python train.py --optimizer="muon" --learning_rate=0.022 --weight_decay=0.01 --adamw_weight_decay_other_params=0
Rows from block 3 of a small class-conditioned image flow-matching model, named by matrix and row number. Rows with one number within an expert belong to one neuron, the router's apart. Each number is 128 + 32 x the weight over its row's rms, rounded and kept within 0 to 255. All counts start at 0. Numbers have three digits each. After the name is the row's rms in percent of the matrix's.
Before each expert's rows are labels from the 100 images, of 14976 (inputs lightly noised), where the router gives the expert most weight on average: "responds to" is what is common among them. Only what is clearly more common there than usual is listed. The data: reaction-diffusion patterns (Gray-Scott).
# router: slot weights (model.blocks.3.mlp.router.weight, 16x384, trained with AdamW), inputs 256-383
# up: expert up (model.blocks.3.mlp.up, 8x384x384), inputs 256-383
# down: expert down (model.blocks.3.mlp.down, 8x384x384, transposed), outputs 256-383

# expert 6
responds to: embossed; feed 0.054 kill 0.062; grey
router.12 103:151083180099128041185094124153145118115156061165106125124115105098129180110083138109078113107104146193124130149106180107123088139096145159116136122135126124141100089175113146113116115130128119123132125055148178084107120150094097122165141099180110207161175135070133157122159128144042144146111148128110114088113107141110097114115146152164226112140134110074201093170132182142204145138145
router.13 115:152193182127183111124108134118144141063100142116084110139154132115131108141088141123147166104150094096103096088112144093141092084112140127164127112075093134078132046062133113089144103144126112152094154143113187110119070129147147105128135193237134170046130074147097151128099109130104148133100121122113104100138134072050128158117096214152139085137134108172088142146127086077128132084111
up.0 009:167104126129170124138152181144148146140152119107103129126184082123122119138102151121154133183155158142143140166100097164115104107153095115120164151151160159116131174085214112113080160041146169117142206115165106148150121100121088119102129156113140106134107087129118024128115120087114126122124176142139111148130095103137119155071205063123118107143138126170173123147202155172171104106130
down.0 013:110055143117167122094116119123132090160110123100128160102164096114121128100109115133229094139093137122133158121146187138000086173132167132084145062094147124150107152178204133146041140108076124092105148125136125169093091148130102161142144148141088118101135182183136119126110143121193092121150105080139192136109113215094102145129135180169125122153126143056079162143082153159131148129107
up.1 143:138100129156165203119139111089099105145153147133130081108113093170105052091112142073118030143207123155144105144091099093204080113106177150112125110128124125111099024137115196139085189126128143172115121153156163122133142098170234080091193044085136066117116130125123126143128153132156160114127122182165069126076106114162120186122108165112120104162124101160134136000103098112143104153174
down.1 138:124157149063093114065107052178145110148112138074099119106096089134100125105122151135144057119146088122137084181114093079162119155143145120135149101098151121112158047176199103154097142134122153107105166107120146106163177149101098110150093074162118202165114117097150144112107118133130111121096120161145137127130104157100115140177143150119107082106165130154126136176138136146070130104172
up.2 053:162081166099165206134143070163091120093115151103145128120140136155152145141113161153131161129082116099172151142117184153071100132174122150164192129079154151122135193099198133093167082104130065107109157135109106131147145122150091163050143144038112185156126198122161187143168141113134108165110150107162126122152150130115108124139126180118013127155095159138085152086096118161144178123128
down.2 066:149155166176121174175119095097111123065183120157147159108100094079145149091155135161137176136114145215123167167176073160040097152152176168133207139122127081087110160120120091096098145067092128111109140132139112133183177120166184103165186138115120125156085165098125119101148143162108171117148115143122093127087124075103110135151154109089200105119128170147086107126152181183149133061105
up.3 153:181147075133050155145127162158125154163148136129151176103126141102145128120161121133104242115123128149135126137129092112125144184135153108115160150078084133120137136217075155141152134140110137146111122124102143137101171143099131162164132081089143138154148140090117133099101119089116107121151106111113062150120134146133157115106175072134156116108089099137075117087110133123137136132103
down.3 137:131142130122229149087112129093110145106108163143162140111140104122137121110110156136076188122139133142137115120130101146082183060129081134108180105118135104138141133078093151144141097135137161086136169079120184063122120131134116104121130112155164202141106109121150129160134119130055113110109122108129144134111121142054109146114111110141031129137112155101119174151146155120084165131140
up.4 078:142116144173181144118122094104126120107119129155072109106092123106150110156117160128154173081102130135153182111117119097052161135151172109143143117141085092143108158085095119104114087130141147094127155095105192181108118126114119114144106176106141123134111121094175147147148134095188083120119185127113156138122110121165143140149139168152103137155141117137151132122133159098104107100128
down.4 098:090206176112076047064171074123115158141137128143126121158079133151141077132143122124100181144115142164141134117194131081060147055100146146121153136142056126089116147138093168103224164128189106129102132110130151141149127119138124103205130066034127180141135108140123132117160146100131133148118123151135120123153095135112105089110135205127095179123165147122128147144111171104103119117104
up.5 008:115097208130152117125209142133066132095104119124188154067061123110091172150161147110125125170144177147131160158115136111110133047131125125129164187162113175090125116135147124079091092074161126075075077155132141133121132085118085144131127094160144128088081106109118074163149153154101118138193142144142058124128118083123134104165115177159137112150159098083188121137155178155158115114126
down.5 013:102081136106163158127144103097164131166098116154123196115111143151138150110171135096186137127103137106158165107121154169000090141117158103084138110132144152176097180139210166138025136127145109120090099140114109166145109139094123161136148183146117212100136144137165137107148111099243156113141117132110131115113090162130129124157161216121125120177102118046142146151132145076092122137135
up.6 145:133119124139172202180125122129198074152090076127142124096168090097123126149129116109131072109127178123130137122153085115152137139122161113110085079158122197102130122143163141128204152133121133123122127151147073077096079167158100179139137132188068097180142084181213094106107105148129101114150127087092063130132160169079127129116116085123167094148162111114109166168156106109150127130145
down.6 138:156092158084156199130155116098116112143136100121160132121108162118128174070114078136149104091061152093101125140109141131157151130109157132156063094193133138067125134061141115153125116139112128137157135194123083194122119152100162115101120118050134111139092093086139121155145098202141121066143131126143123193115108137189129183098143086119083138065126094186127118113120052114140076144130
up.7 011:116119077140050115138134154169123150160139140093108133143142096104083148091116142103138101111100121144178137177118066140186157170149187154048138110115177160120121088130111127157140151119135160143154132114157142142123095129120113193112117106164106164075141187167141105089098057144131121149125162052100134145108156074167119123181106066119159102081095092083101137066129100087072116126143
down.7 014:082067115133213119090086062102127121120124124152148190140188126097141153120139147072186095114107167120108140155134199203083098097093156087104126133095108132181078122128186141134052106147126149109178114112142160154111124093104120127108086119150107185110090168130130134149171143130242117106132120124116157138117083138075137090128162176149150088161129116050074170123117118122129102113123
up.8 129:080087113107137101099147143128110060142111122131124137162128137128103112140121126143126102137147161118121146125139183112001152090153147141133165123102162123130164122179133106120138092153115109146098142131169158143149148138093096146106163107156141048139141129181167125162101155118133078161151116112123066109190137100138118138143099000099096145123128093182145139010114094088127120179149
down.8 135:203203135113149147142119091146111072101165076153138151111177130142088134144097109120079059134146177146131123154078073176021113154134129110118171098209109119090100086146105136116133113106152144128134115131108109095154093143191126133132128060139109098155123118146138143107128110098179164127148129162126138114131123142147131106107163000123107159122167139127098150255130187101190113158090
up.9 008:129100116149108112120129138100107116141102143081153126065203112111155136125170176115105120099060098105172181061183115069095108111136153111140117101188150115108126184089174154149095094095137134146070145136074169114146150133155088129125113044127167133166156128125097098124100136153085087160186150142177110121204138110138163191137104144119070131051158174113100083092145097176150170183082
down.9 013:101121090115187134134134099152128136131073095160129176134131115138114159106152127096195109102113173125154141132122164191000110176126151072093114076091119154157111114126199161120066108120094155085137085082070139147130083147105090158134127174155057172145145144148194123164131160080220144126100107091116151100139071155119139129193101180122103116118146102057097181118080159156139082098112
up.10 023:155162126096136173109148111181083154134128126189117088164107112167134098161126111119142164109165173113118131097147138067141067141136186110157092126084146141162143105149098155110110130139119123106104131141140171099104135082119184095153135121154060132133091108099143128102101108113145148093163127106132211109146108189090095081155134150167119130100113182177136138095136157171131115110139
down.10 030:081042111150123144208144123158194109094145111094104149133135202096116143156182091080101157138181105156129162154154158121097113116119170187110114103093097078105144167094112150137161081096133127110168105114180186156168122126167192163103114133189119113132098184175119143142146138061197184095155120104126106078102160166107143138120177160177083096140095170131098155182109095137126153095148
up.11 068:099137113140040150167115113116105226156117068169171132118115133143116136123163155108157072149137125157126097145085151139113126072121072143122162136193086173159101155123110150109173132130126110091140127121142118071113089074040142114177170175156135131115110122147131095147091108099179150126123113167130147143117104138085123141182163032109178104119132105121148142072111099148160145183077
down.11 080:086142153183225150142134096070156139128160144147129140126155159146143127131107104121073043122101142133109129203114128147090120161062059072147105153149105107119129146115145178070055117116083100127155076153151102132060134185098091194136128185144108167084130138143120155093178146060224112133125171087132105114110158120114148145099135152109120130112113135125152166172118118106127137135095

# expert 4
responds to: feed 0.078 kill 0.061; feed 0.058 kill 0.065
router.8 100:074142090122081124110169077136154137204143143060140175114146103084145088134129079129155122162155165064102180156109108114126152150162149141144163106183133150160100175138177117133151168126145105077136121136157129166137145107163134153131116090094142096154072140148148142166170122059193104168139144183087151110161162173160123110145143045123069173096089174135115131151131159127100132157109
router.9 099:079132087131098152097137087062139094184162172086156161164118093130133100126109092168187158163178132076138126184126159121115169135135094103159172140139160153180088210102167153109126139128126122088161121111122164163139139129131136184090154118129134094112109153154157128138112149025213092149147105130113171094171154166164097072135131074083063129149114152124072141127131157102149169149106
up.0 090:115071154124140131177125118181100092135086066185136074105131152106098082149124123088119166131176126133126125108099079124170148118202163130176093188100165126132129207121186114136097165112098092095122148145136065084099136149135081110164092142192164133083091128110151089114153142108092103138136117147168129098147164156126069124093151108145140083091125148131126111137169160124123173071100
down.0 107:188161093147223104108147133126129107121127075125124121121139149087140153087116169108121034138146136111153150132080160095036109154124094135135111136083138114125133140080173107115178104109119127117114115135139074135128137118126077109117143098072118093150154108157114110120132097138123115122144122124140147138139099132212110146137114242145024178069096159084073108094146124113141183131145
up.1 095:146083157103142147078100156085129193099107104138133187108118124131136144175171143147139120136099140168154107218110117115167110155129202092143147162077110110134158142082066056112160134135150201133100102089163147130165155122116121124115091112156088152116150112095045132098155148131076148089128124123097126145132156107058126156062080107136113122133124139062143113122152144130179086142136
down.1 082:122114144120116106112140165106111132121169128116114089111142122140138119147123116134132085152179128150109117137098170088159144091124150164173135099181201169118099160135209117150134107091113131113112147140131131176100125105149152165125138129121140048115161081144100095127161130100024149125147125126113108078120081130195133226142121088119111166123135117171060146148114146153076141114130
up.2 070:135138114150117138117139123046165106115109138115132121193196164152113167146106143070154200098110094171110151109121142144115078130066149098145102130157117152113124096077123111122135121124138145106127131164136100101135149078125116126091130136160142163078153194107226145135074143185094116176111152141095120152059143120135134106127110192110102166170128142160155124122154170052114114138151
down.2 072:240111082154154146163087141192109137115144102164101094174143133132085150195147118141157175124100118158165096119090130143146095145141129129126139167255138192130151155149077128106159168140116132133097106103120137100082081115166142109190118116146102157118109137120189114074153180140060176194129164152091144069125111107106121086201111122129125156157163097101146114121169128089160118117148
up.3 094:184093120156207144110091134143041140108126174174122115163127143091127142132133133109117184076145084194170137062106103112070101111168061157137099120141149149083054132127142097110131186112150145140111168095141094181100127192168076045157097167131110098114123070088110185119074112148135114154158095132102111191182108184143121222111153163092091143117165175197065113098144115118020146128137
down.3 097:144133117112119117056148140120177104127128128157146106096131065129106082133154087131143122093137132094140124146099165139178135200115083105095111165188119134085161054157132094145134094154072160157117180139121122097130187156145180158106118114141134152114128118183144151099112116164080084117130107148129121132145086144066148203162120187146133100102158119130137107141103099134083131129136
up.4 133:136091176091158083134109149141077127140056133156113096137153158124059124126144184089075181145099079149148089104129090135172122122093085074133160159146144126138129044144090074139077131097101153134162070138141135156111133127070180151159139100070126222146113091108069129105139134133036180143164108120104111163147145163149184194153138185126096154117112144068064112117139138121026098126091
down.4 169:137107121162128239118145149141149098131114110147140153117120111154101118154172083129119086155212129167119125082127143108143117086139134125123130119159141176177124141129085052133169106118099158107105093147132121148115111123140151130085091167137134163111133095135089175119128153110112112136091125133158110159115129137186113255137083129119098133202135103035140147119157067135118156147161
up.5 155:079169111110172204092101229172030139131165111077090127122143137137121130111097148154172096091098119177089125182080082138105082136132122150099109119154159121077132097064145109102120105081115091112103129156107174085129103160134111150133106092154121138121146148144156163134127083133253092094148111109144083123116120133166130084132104248087068145153114121173152120160127101120119165124124
down.5 153:111175163128236179219172095171148122117109144120123150067135093125098109109164168140120105134132141118110170137168128124164116137121115120111142110064126146072122143136150188135082130068162145094120102133114130167125138126134168162133097184114163088118128139116074110120154091066114130142102135156109165158121124112176110111140120192154173122134137127183157149137097179202101160155128
up.6 079:101169116192026148145132207171151137098141168177079144136087132131144152138200161116086123076123145130126116101118154092214144158131140109115112139167139099080185120180083096148172132102143099073119097110125121069132107151147152133128117163121161157106060134124128129102121072198170136120112093122173040101098092185075127162175110151145119123136125126057101141099104108133235140162084
down.6 089:134094098082128186121086157132143100093127171071116093111114131153114154121112126100101178160101145122166124175100106144239156081130091129142106173113121096176134114082147123097155119138134116100122161140092139115068117128113148147127144075127143147144132154129064110125136151114063113141123088085133161092180154141114115122103135196125114111089127119152132118158154093135223143133126
up.7 055:205081080105148136178140116104169057100157062106120090114136142074101105137115095101120123116129105143150139111123103146076150140144056151127120103120091094116138154171045073115104141150141100128155165130141127088125112178136155150089194168173105146128168136097074160173128132117186137101128144148136137159146134154187055140103113163152104163068089157109084136134072187178148142148106
down.7 048:096128094132141126085144172135135081104037155166126137069131136147111179155119131164146184146132130123139114139150061167199158194127058154150096156178111146095158172104121133143144155164136091149101051112049160171102100127130134108145151120114132097154067126130118180156087102134000154125161211068111108122178138133148181109146151157130115189103113139143102106131068085123153158093118
up.8 089:181109116137111080184083106169161167117080055116112157082148133173134074138114196101077168105134146181123160161149088157146102084108112102177131145237123111184087107115086029118083149123116106136186167101134176136144129104171144113120070072149130109170117109113115181118082097178126152085105140118145213116091147125168118119123091066144168147113111127094157128164130109114154101140180
down.8 079:144071135120217162105125152114129111115084128121113125139107128096157131120155126126106166103163148133152110155141110132128131081124056152129154109129181130125097133149148168124163141184192120180145060166127167051113173133117123149134174154156105173147077139099129175176175109098184084127120123144151060150243108134158131114164080215119066153104150134052161100094119140110045090136155
up.9 072:166112167084209120145120209161114162146120093121116045117153141110122193103120162128145166084116176109168145153132127122210133124101115075116137172046153078086131178114251167144145126139157113110148168152134165129133076134121153145152162158106141044143162110115122121143139127147204106127089104142082104108121179115118143123100110223111084153097137159164141120143108105130172119074084
down.9 051:151073110150159080072174197109108115112125141121104134117128090126112132105151095132133206117152142107097102133133225120220106133119170159130110142174088144088126167134089175103136133125111117134082073140121092134139137137119102132119139100150148179134118101124178147150088103112046113151128166116128132110106108132206164167146113068121243122157166141201119137126127073166204146139141
up.10 138:065130147113189177100113061138141167134126125103115108118134108124088128103154105049179144109078108135137142181096113107104123094123133055118129172062167139091154163093156070134214120090178114121134162163122122103140092166128087133130117086189126139116140136116118127122099122160174107086138169135128117129126125123147118120064144150141035111097143140045119118189168210109140110105116
down.10 146:140091145108137229127118131047108164133115165124134129132146125182135141107124144110053166080123114111136133128153079133105103101111182118122120118071139140113105122156124079116134146174128142139122068107150071125138130136110158111128109148152122170116151088124231127149119122180193135105130138095098114105169124150098164185088133233115027123113120138186127102152126115150169115116108
up.11 106:201099106119114093176119047130099112111142092136120088096139146138136118111134116108133253094147130205082083091092130177191149150163204176125130114078098115120124136160121105114179109125124091112114144166106103112138074129139118115164147105181107158119133173139106109161102068167000099135168096130169147133131142109137137114168133048085136089142103142078146123117073090149125159140128
down.11 106:188105109147126104140117140213132157146112122134096118143109176165134176132177154145108112066132116155151092104137075123156101177110116162122133121207084204117115062084051161133124157134110127124156129130137182136119130121143085120101129099195117163130082141129083142103141146149115125142128165126132126167103140112166168125138177136096240149117141146141119149122115122176090152102149

# expert 3
responds to: feed 0.078 kill 0.061; grey; pastel
router.6 111:120140156127124131157089137125136106114138136177146116139110131126136171175080144099114121125144119121184134118156134139169137168131150115102093161048163124166188052150099124151063153119143161123076145095180061109115223180142154102113112118163131220132124140147100118151167125168044125130114122111171088115136127111100170143112144201130155135143103138055096102170118130089150129115137
router.7 105:160160172108176101166117101124146145132135125175132123093104146162117164188080164093118154128116141127158127096105131167144148109107131122103088160067156144139161071111137118135070079106165112115112146135150123109096171150123113097139129085132171228139121135111095128121132135164050103113129139121166108155126136122095120185115147181120194095122140138070113118168109169115153074087141
up.0 083:167119118119048072088134143108093121113116121120128102134141111087142106159144104207150110119165107178114152168176064091090168189113206142100067134209161128098155207185162068116156133091133126141155162173126077164137151141119074159097104110092123154095113129111125122144116130070071091127146166133121127154167127092129156134159101086179136150131129128176162122139167127124150099099116
down.0 110:089110133113150180130110183096129135090135124114126112130117133157108168112129100172153030104133086120147104129155162139156082151124172110131095174174100155110165143049141139126135132150153151126166049108132100136158148122072155100158134218048160191089124100092120149143136141125170102135180080095161163147152152117126122155129097097130146118093116135105134117128078115135111108134153
up.1 014:148157113109143078128108143155082142100143067131127141127121135085090098109094116102133175106104129149157110152172129120081150129072145131130132115057060166157088085061120201132145094174157108136138118095145192114114125100072078179135143136146130194158145099128128061099118109150131171157160132148145137130214117158153118087169132188107180091127109126101086088110135099129153144063103
down.1 019:151085141145113136199132122089164171127093088085099144119150082117112117109155192101083141100088104177108164138067124149049149116118158092132103114075158092099151068131199139090111136166110155160090160128134125147111129147193179116114092138150147194130120082163158102068160130099212104119159151133098090143082111144092167091060122206150116103104096108122155122118103164119149197102096
up.2 025:141100113136148141126198096129108048119163104148166088194104107161114120136095118075080133061155110130132133121156126116088130133116181172036107146108151130184136124090088135156116136078091156106196142132075223096072098157123096090101112174109146126168149119131079076092140144118126160143079103109154121123101133119190141116184139113130099167152111125123080125125150162122075146095136
down.2 026:092155113123174170128157127040198090141093132106144094158108165150144161157135150083099068118140095140096144122125099155008100125129185142147091140113170139159105100127145113152132150145151094136089147136109186096078190172139126138091168175138139110113142127178069162183096142128168097095110135121117118163111118130138103090089082202149145183116150140101107119123124088162109124081110
up.3 143:088101139152042113058068229147147115141093113094109112131085112199151132114058112074118140177082085139186096122150126120096070154114113174131082174102110115114112122124119123125099130125103095090155130157090078096194129122104149077092092078143137167145121150131184131140146132113159125122108128144162118137160107133120093154117153122175188161107070139066144151171102165174215140113139
down.3 149:086171126129144133194127211160080145121104135167120123138111130126159169139151098135107119070108158201156168150114139112112095094128095131129100117105136118124127255141103088137161151178115136156143125122110113131139131126149111086129129122086132167121142116134153145133139127151095129133127133100125200119138153129105179147115160001109190106130128124062126165075120093132143130131133
up.4 155:140120149138132222153153173095099108134117105139162154117139168114136061135136184122098050114136161148097129194132152092100129113170065143141150108117075076157115116077115101099120112106161157167134122072166105128099069116108108117138089152095129088153123103134086075148059125126184026103112189135100165181111123126129097170094134082144132094137106112174161142137116104128095093124120
down.4 161:216144086091155143119110000120151130122121120126126136101147132138104178115145121116108060142108149154152170100152133180186158126144028066143120156187165061134097119118147118137073080109116141114111106111144105121151116115128121170147046061141104059139128118117130219159166141138198129129091147156148127087122171117192130121145106132084137129123116127118165125118107158107132151114111
up.5 012:156120156197152195144148102137107128073110139121152182187122154166145127136152118080123091106104149123119129113162076109150103059086167125102201186101128088112120138119136179104155143108083144114079092203132149084160137114146145119146169102074133100115109172136115157147066107120146052127123090128110087132136168079115093154093148113116132203163148132079091127105119101135080170114109
down.5 017:126084157087120151117162068111165131125077097127138124151137135152153166129143106141072010070091091120076105140135125166032055198096104145133131095062149129054112119120231125114067141148119129148093158111136142111137164100144174096136063151109163117134141170095141152106132120090200136084163128100101104122089159202153115107176089156144115119130137102173153134121116103171136161132125
up.6 157:141171130146178148152131073115155075182097129063156088102155142120127156144149129115126191129140145145120143123134096100068096100136180102149067145087134152191122104146166153190091143133117072108128204128129158171135152075137132155118162181100112206136120147119126138116149127154187089135131126097145116122238081107186136162103149093111170090173119079121132152190069127155121105135108
down.6 154:155080164144110136105131103041118107141145161151116158094091117092122131121120132113130182088142107114122138118140133165077104161119195108125098127065084097188126070144161149185190146162096121121131139141086106088126187135136118115122101122053112137145159174120157094117125186147145119135098124147094073142052101073168124102089105128156141105123110138141130116033175096166156135124089
up.7 053:102115119122085164080115210179077108127092084098103072130145129101126149153146137096146165164101111187134124141177155108090105168156135136136066174106092076153104181151127104105091135113096112128095189173120094092143162125165150110082163093077141102164146127169138125161071135134184170182121155154124147104087152176120139112126155004156100080147107159111111101118186117166092177146107
down.7 068:144136151152184160143115179118141137101183154128108148110131150122153121100122149127115135096126124130129117125121108143027134151078094129109137104168161134137114188122153125167123095171109137139146143136120069126130139088074107095189172098098119066132109180132100137107129141095165148113152135103126150141159103190176033152141132024110105098146135124085173102091026116143053160164122
up.8 011:126121096091069065139093128099163135152048144120179121116149095117193078157136096046094147126114143148161094141113058128138127084119131162113108114167161131199163149161105100115104113167097140118121140136174136154221114073154137144169153106106077102082178148107117122132138134109125145139104118149082118200101112110126185104135164147174122126090093113122167084108151175118159086121182
down.8 015:096109112153153142123130099084131155148136110128110163143137122109101107165129143129157056110093105124095047149149117180022150129134106099143137147153133101065143076123235115126090161097103103142115151136167090063126105068161126076105137115118118063120135126113103129095143095067223120137206096122116076119079116159115139106154088105094153104179146091145087125120103094147131193092131
up.9 163:108093127133077057127128072110147075167152088146150135139119144132129124098167123070098163145128118159099119059105113158155082092116103139114135128144111087049116160140165127110231134117145137096148119174201108105140129116168085094141101062112139193097111204126067126148177162160224182159113125165186146105147158149165103057150168167092016139126106146152173118078154122113095151103123
down.9 153:051143146106212167163109135123133096135107124157119091086135096159149105128087063103117203093126086105109100142142125153144050180132072148110148115125098129043121095142174135095191094137135128137140144174173099137150166150150120109144168080226120129104074170115103115130157148093063080159133148158137098144143098106070147124144150209139148094125123097235108151161103111111124167130146
up.10 128:126055117158204165202117177189108120119140136071141114116107106113123117096164070175104071140171156132179138124112115125110150180183132144135117114202196100142125205102154072152220132126081126094101121119132110101099099096153127190179155228123184143144132130117192115133154137116099142112117112127095156111155086137111093160179116074098191162123133107177152125082144154141149174140102
down.10 127:000164165119095215089090174072132141119099147136117127136112125121134123145100112170128132098088086113134113149138109108128128135126092133096136115142117147054121178148186102100132183113107111127132145123115103207102131134148168135137141167122108096117108041105105074123130097129032161129131141146131126117084137097140120129141106108131038107124126125173183134238130113127190148095098
up.11 049:074150184173105215120085076104128083113123154156121152152133119099135121139115157103070159053115202095167112116118171100117146140143184157203111126128140143082098127194105143069131096098135134132103136072143162099129111082135120080076105121108114196133124172141118122133087117086110087092137126163083142060170151153134120163162159026049228146100154091090104138134158191122102096128123
down.11 052:108053133129174046095105137068088082155203092143146142093140114172129082139088157136113108107182127116104116116155083130127132118147148171118205122090103164054141135092147139146125115129129069127106174119107131163143091155122147180130066133155133161169117169140145167075082146064134127125129114097116140144129112050229125074142124072151084099095133116086177114083108043095113098114134

# expert 7
responds to: pastel; feed 0.058 kill 0.065
router.14 103:121195128172136093140195117099127080138160130143128121181115149098148137117115144183093148140183155099125160189138193131027091154147107150112158126119114178149094081165127192116111133125106133160140152106144152176202111082146173120122111132156138158163134105143155122144132153075179108137120202165085193093108120150156104131171171237129162153107141080146109167179094118146191141133135
router.15 116:114191102188115127121186117155166077144149119123080132145117107120149130162109107163073114139173160100115172179142195060042124140114157129138163118062058167169116058182109150136095106166085176136125117120116132138162152093113158125105097151137136124155099159133162184142134137099149133182078173150100144111133107122150115097191148239113222140142116102101094139152114135166117136108135
up.0 100:119176122177162164120115166147159155098144155143148132120182137174093133187150144139117093039066124120142159106123123123171101092148056120116052141080075109118163091076082130138110080111131142175070064153151154124132077113118127086161112162161106174152110184139107108119100055125169145139108151110082069173097139132081169125154125185126110145083108131099132095149106083108156121085134
down.0 095:085133055111159170190140122065167121101114146101077167119142131161131133132080121128112067124138141153127167105084097114069091077102087090131179108183098177085095085172122105084106116141102125184106142063137092114097129101099098093133078112169112144164110073133131118106127145127207160128125093127105225134181176156114140165144078104130085145138026163101112132155124123110203082116120
up.1 056:122102144116175105121155185127118140104151109132142120094121160113112145103158129100128148069143099129109119123110187099187138134149111131149109102114141146122108207148082047132185131158139093109115137139098122109130161131118119137110126078154128159102126117141164112129080173214110128091158109117150121139120184138086124124097126149108093168147137141216156127056104119111084081127105
down.1 040:106151120127140199121149155171157121112095098098108142105129125066133100115105150161164094144114126120123163197137159150190119131114073127092144127255057165164106170109173169133145143109148122114187121130143092171134113145122119118114157092117117095131125186108117119101105115148215218128142160094132194113079113143152110107126114000185143145160188099104126084134126123156231147097106
up.2 116:106095130104158022132102158127101160108132167124147143177116147172112121131164123117125087159095126138118095140127188090147151124120164142122120109159117051099108202158162141156093127145109133149150135142128185056115135156135095092154162113206167087116099137159040108125168147182151173105144087086121139088151132085165119086084125150130142135115132156166133078052109163182104162156102
down.2 100:143224166113043124095138079156121096132195126118126126115156092146077093136117142207107202119157136153125115134096186175164148151113156169147158099069136182151092118076159173180159183150080135151129117146107087130158118137125072153105112184145129099156095190161056118120145163142171174131133129125141126152109104126178134114105141019087105080137159094140117144161138142100133142152135
up.3 117:179106103135130143091140205118068160147075102119182123173133110191148078163133080080105163129162102139190141140142108115065133063094114120122129116032162195111150150103091130142147129094144185160102106120122146106152123140089142143132178089143109187097128142152121153108108149153101138122113155144132114131084171104158147088108125073142030152156132138170134096073144086114197114106127
down.3 125:129171095140060059122107089227168107163060169177144155172118133119193147125071160173155168150152151109120109141086144155033119159150071117138156172122155114115133105153166091131147113097138159160160120103130108132153141136181101138168076156156126151114169132103123111089131118093087133123135155127119194116105081143152113134159136080103142111148106105096129116118114053173168140073097
up.4 092:142135175073051159099161129133166150142146133105125094161164113155150092139147094102087135140114114112130168134143156152166145170172170117166124132162132196109142155109101144101149166111145111092128136116121114059130181142125180156128144187152119186071120162159122160146098102158135111068103135148160101128105124094177103163082136162170047114085103112035170145146054112155171119126127
down.4 082:148134170165194112133142176157084114109104087186154123127114112095139110128126128112055137120114138148080134152137141137180112162145108126114157104024121125071120158137214179135156140119120114091109124177083177119126161112135123122166060169084149143083147148107068128106129137150141120130132112112124153085129114101083117098133158255137066139128124112072179125061114109107093121159114
up.5 074:155139167074216100160129154151130169105131138141145155081160120070108080130138135167117163147109125148101153086145067109142125093081137153158184148098108146122120180123143115131116120110181077097122131115113146079103147148074092119113092067134109121073056112149112093110093129167210144139075130127078095130091152132033114194146115067157216104105141075106125103093125091161247069137161
down.5 072:034044168150145221095125127110122152081142067131109113119104100133166137134106084089144220139144147141150111161136128120093152093128053163106146157155135139129130121090168148075157103110091103108132127158112145089142123121194132139136170119154127154103102133095099088129146133167199115108110136114133146097139140067142165144136140150155127135083146132164133190172148167062181157134177
up.6 108:072095104104129062152082136102112104149169094121144168031122132140123173132114120155143131143111136124133074102101057102176116078143186108113088135023163133117126194140094061118127152117133077131132118116089138096113175113127146148068157071091141145092141114082222136143068111131069127087113135130160111099135146111135115106117114055113000137117117115123159135169149107101145091127132
down.6 102:123159107119073000113157179130132117148166124137127107126133141075153098105114114125137058116145154152154144102120137128000156167137130129146116129046154154104133135135212085103163144146133145149115144118129097131113108163127120119128147118103106096105137110107148144164140118116172148126113131142104160111135128117153115207152162000107058126100127145155111112125114178133198129114124
up.7 066:155141111117053169149142120088117181137151118135163120117098153142145117086144104095141114118109161160137108073092091105219160114100115117104100138255140106086126097097134072109162137122093095110102150104087096100080098154119155085145141098128087137116159148130181105116098141119131171079109139119131076114135098128122114107088167034099036059100114110036134109204143131130102042113165
down.7 059:123124132165117154129134122147109144143148104121143127133127149138112109128089139121119099125132159137157119149131134108065111171106179101151103176000108150176121146114101140141134169075147124129125100139137132160129141105161090133108105093124156182135127141134125092111093095104234123143132139107150127134126133119234120092111131000139228103157122110182129120174097155122175121125146
up.8 079:140087095078127152077115117117153134137153129148138114117103149126098121099179181121134128102099155152123147128100086116174113095154159099113157110175151083104152145151007115141214162112114123113124161142078155123109157129114110158103139128073164164113149127091043095110128099184072158086125081113101133074133122118157108086130136191085059139155167102181130134089103114109156153114138
down.8 061:085167163121169054043110085150110143144138109153085123160146137138082140159154102141124136126079146159133180142127183157054148160139206130142142153172110066139111086113156131107078139152128103114157111114123116090144078092118177154109086090093141103110144121104156099130109143111014142080152131131140147145184168161164162106126093144149059155123171157147078117189117120106084124094100
up.9 094:152092106140092090154087245148154222113126178076137139135137180136138180086174200125105073097084143125136186097118059153085141110102129114098039132116136132131097080133117034141096184148164154111142126157146131077076165089092093141160112133105116099130107132183114074130115174166166155102175097200132081146144144116072138174092144078128129114156131117122126123104108179155125152105119
down.9 068:139106109102100142170102146081091090079141119148139125161120106136136151095097131135076176107148094149129139150178100125078145095150131155105131162136086135107104071177145135124094136127121171078169131150121163147181143118111096189107075160102123123178109138131110112106112140159242144131161110086145110178158157036080106068137094078128179137124119194145161121161165111172186125176088
up.10 181:171085165092185196089118161130078118139074116128155100117130082156115078150165141113090138107080095091130114130167174111127116062085122040120146119117167122129114127146027187122048124144138105130112141114110104083131195162127116083113106086158110161146126171106160157112140080154142161172096093131137084140156128126055132123125126171128042098153169131176088116134128108098068063129105
down.10 186:105109144118065255172103090167113122110127129122127128122105146140147108146095103174138055139110123124097111116165107111015144177139105114069163109147132114090105122166139104095154162148116143129127152124114139124149158127139150167121134134121157152115108143120136190113154142126089148134118116124115101116154158118144197198110146198122200104141117131108095170115125088123077110110106
up.11 134:112146182151128148121124188089099162124091138144112126106139153211133135135164087129079071079082143140141102129128132156104139071089105154105144145208121209173146097076159140114153145141128102107129111182087149098123085172101160100129155101169109183089120086117146127131115120171111187140140100137139123119120118081089136148104088223151185142126115142079121093103152089142185100181125
down.11 177:166128126131106215096098113107121185114108142116146150146128140139157132109170142079106140093096135178149126079097139104092105100140163183106105147045145059131113117099078144130111130164126133113127147123119128111165122147063071119151121163139123199146152114127065140108112140117095111131136085136167159137109150130124157099190107138143226131103165116146190122168130107176052095155119